Rows from block 2 of the text encoder of a small contrastive audio-text model, named by matrix and row number. Rows with one number belong to one neuron. Each number is 500 + 50 x the weight over its row's rms, rounded and kept within 0 to 999. All counts start at 0. Numbers have three digits each. After the name is the row's rms in percent of the matrix's.
Before each neuron's rows are labels from the 100 texts, of 14976, where the neuron reaches its highest value: "tokens" is the input token at the peak. Only what is clearly more common there than usual is listed. The data: simulated sounds of rotating machines with and without faults.
# fc1: MLP up (text_encoder.blocks.2.mlp.fc1.weight, 960x320), inputs 107-213
# fc2: MLP down (text_encoder.blocks.2.mlp.fc2.weight, 320x960, transposed), outputs 107-213

tokens: "l"; "o"; "<end>"
fc1.84 127:508440558549503504445552421427493543462486534568497417511507544536560507450581360461450496499494498536506542396435495491482527425496572528430549491494532494591539434484493522521468558591445478503491521590470506409509475548432492437446557489535484497466474576421508543505510467525554514581485486504519513440570575569492508
fc2.84 102:546567519536464521548514517502489477417494540552542490482590486580529501498538408506514548471617561468550527423571484433439580492457561420481506484426560555668497541496508591573533550535483491425418521563496500455476436415459507397545515569527464559550503454444496545513448483493500431495550604549488450441460386543587531

tokens: "a"
fc1.197 085:554518463540416508561550563444483463526386477464546481477487421492503485516535443524494525484471518478490512360430495490500488417455481523560498552536611497543524504475450498583545520459466485586567520529478574537401421451572492446513518429501586511545509444477511519512581462460565465436473494520554563466456429480514535
fc2.197 075:607471526444444515560548484438519475490494472454497491455519550512548504517506601481488573435409469566495470492478529462557467525547532481402603498402424487422545487368489579515538535475412480517525472518473472477532453617453488448561503440587503434467451564461510472561501547531432531557476463465505588441444563499603475

tokens: "l"; "f"; "g"
fc1.337 081:481505551526507524495460508559441450435491518477571527539474508566532587501489513596528452562400467479432511495441535436499500515413492397618447603508537493465552516481532476478382474525435439399465550588537487496519524499451527481389572524523372558459321475569517602519518503597510588565477453547403581479487523535495468
fc2.337 099:559551500479541541517447491528442485552440534478392509465483409491466495480493362496501519521600500467509420446520508422497590481425450465538525486497450564454516489559475486577567521591511475504557543432533467574579527569540393535480396561496477575496440529580544524443485471532588482474525523549415468507512465447479497

tokens: "s"; "a"
fc1.422 134:514535484532510466459470507496462499496544594532511505555529558554546544426504436428466560435527370499560499553469483486551417502521415447530553603488447455490493544444450543538636536477432444495508525514466499577475583447533388491438384460570499515453483510480476534465522535542575468461497512461512461479498512551505404
fc2.422 129:538536424484476438481545493472428443512541516483525526576473529434484521449553475515504492492596470516584544443568489500506532494556532474528554567467473418572537537554438525442543461414514570539481596458462579516523532418542487482581398569451483432441453556469514538533551480502491513460464482526489449464420570497480455

tokens: "s"
fc1.634 107:496510566383544511489484526462521572487445508533455542460463462473510527526568534443505538505539503497484519536529488530430542439565448541480542456441443572523538441525531480563508550423545529564500511545491499478551574461404418390477391518652445489411577565524437493450535507467478480532486547530566471543482465472521484
fc2.634 089:460461491544442473475526522431437468477476463494525485528488517452427490546535550471485432555517539569511529446481487532480484484530536536542477500487548481540525461459505483428475546377494659482485440521488573575442509442521503496438461496601464520537568561466545387555510465560580426458485543496526459444432459537518480

tokens: "l"; "a"; "o"; "h"
fc1.149 097:513503492530567501466468476598477518469408522488489503403442469476565560435494539456485553515493514617522465452426455536498438462441545527489435606426548531470418590481554473511522545498594359460510493434512599440464485479538477415543612428574507553490522524489557488472491457585574443530394506439535504412526467491481495
fc2.149 076:491491439521425490489494513459599495457488473550486491484498458564502443448597379543475448470567438472475480358511460516409560547476606493491426426470454474583606514442434471467548594490456590507539531581426434534459510476415406542445454508537479547486514514488517451445474504445514518448599555538469492428485507495434435

tokens: "l"; "h"
fc1.252 107:523584568565492551470521484451484475482495507437521472549545553544531536448536421444477528418483489525529513444446466527509579467548522499433479512509462481565497452549461551507512577539497506513455418495462503363458530564404500469434559467511492547495491597448581620506529538590475518536417558473468539459471570529508461
fc2.252 078:589528494460543507488565539487593502435452549559521489471539523498462489490543469494574572452575438467532496465494528498379460411402551498472590542458490550568595564440487647566501454497450573480525549585535599551478517547464448509538506565491474537620535480510493514520530455536559398517512591528517512464556487506472533

tokens: "l"
fc1.437 095:451518541513513449478542566493458467485472568419457485421558487538374477514536494518455452609524433523452439464668543455482512528457559418547518464500567564545460574546570448490500471470434556527480523515467503553501534400427585503444541539438502471568456501510496595472436534467455526579501640625544446582481501468447456
fc2.437 133:550388504529564454430526455429507517507512448494534528474510547507461454511493508460496500480474532522500553449484496512538530402436421506532410494672453480509548379472505509503480499444523594503504509541484398570503474452483535641391501573554479485525497568482520469408519545509495567512492547515533514510514506536498482

tokens: "l"; " "
fc1.471 079:505524522489500533437579488447588467450518527471507534502423563492546492565510493527502435453521543413429604455575491443505506525409518436531533474482384451494481487401478543557523452459549471511523548493481534450453567418590504524423542450552633482575392422587419592592549480534422520534575431463464580509557556617530427
fc2.471 069:460543488493464434545457553555461406452415531502540497534562481521429555492522451530502518472564403513495522546525527443541489457496420503557452518509564482511458496529471520589512493563472535413430447521545518581484493525464570483485426500479365504451473529427608481376437412542597555466453592485518445531525581433507467

tokens: "a"
fc1.60 126:492528500464582500445504565427528492609559505499553495570520422426495484485437445445544520506481540526517541606445465488483409522522553518616541511564536525350524541413589539505446537511491457541505487459441506521473412610573501456439490460545534511486473476556517522465647462452524505575472543524395420544455580516501502
fc2.60 139:495516518418491452433525491421534527469542444450499410546449548449515483454471515577532488537462590522445490487428486413430527388436572572591515615539531568477543545462531601452431518542457440513478580471485467433443443555602499495488545554457545427510513438548453503460550496464477524554430541561535500440420530477554500

tokens: "h"; "a"
fc1.486 099:514573498539464507577562589577438680523490462476563528573496431470487410450413433510451492512443485492515518492432453430517502530578545560509523552540582466508458484517480508496466499467590508452585490451479472541516418510519572491501466492517466586437449491514527491476542508489523418426488433490441403586510576454431477
fc2.486 082:460513428458523570579488588510503392480465483436461488485531493536489541471474579499514512471494478607600474550529423458542526453522449487483561530474480463449464469549584469472487422413610505487537502551493476533593512471448435587532456535431489502530534592471499471504602484551574506485562616569557493474434495428512479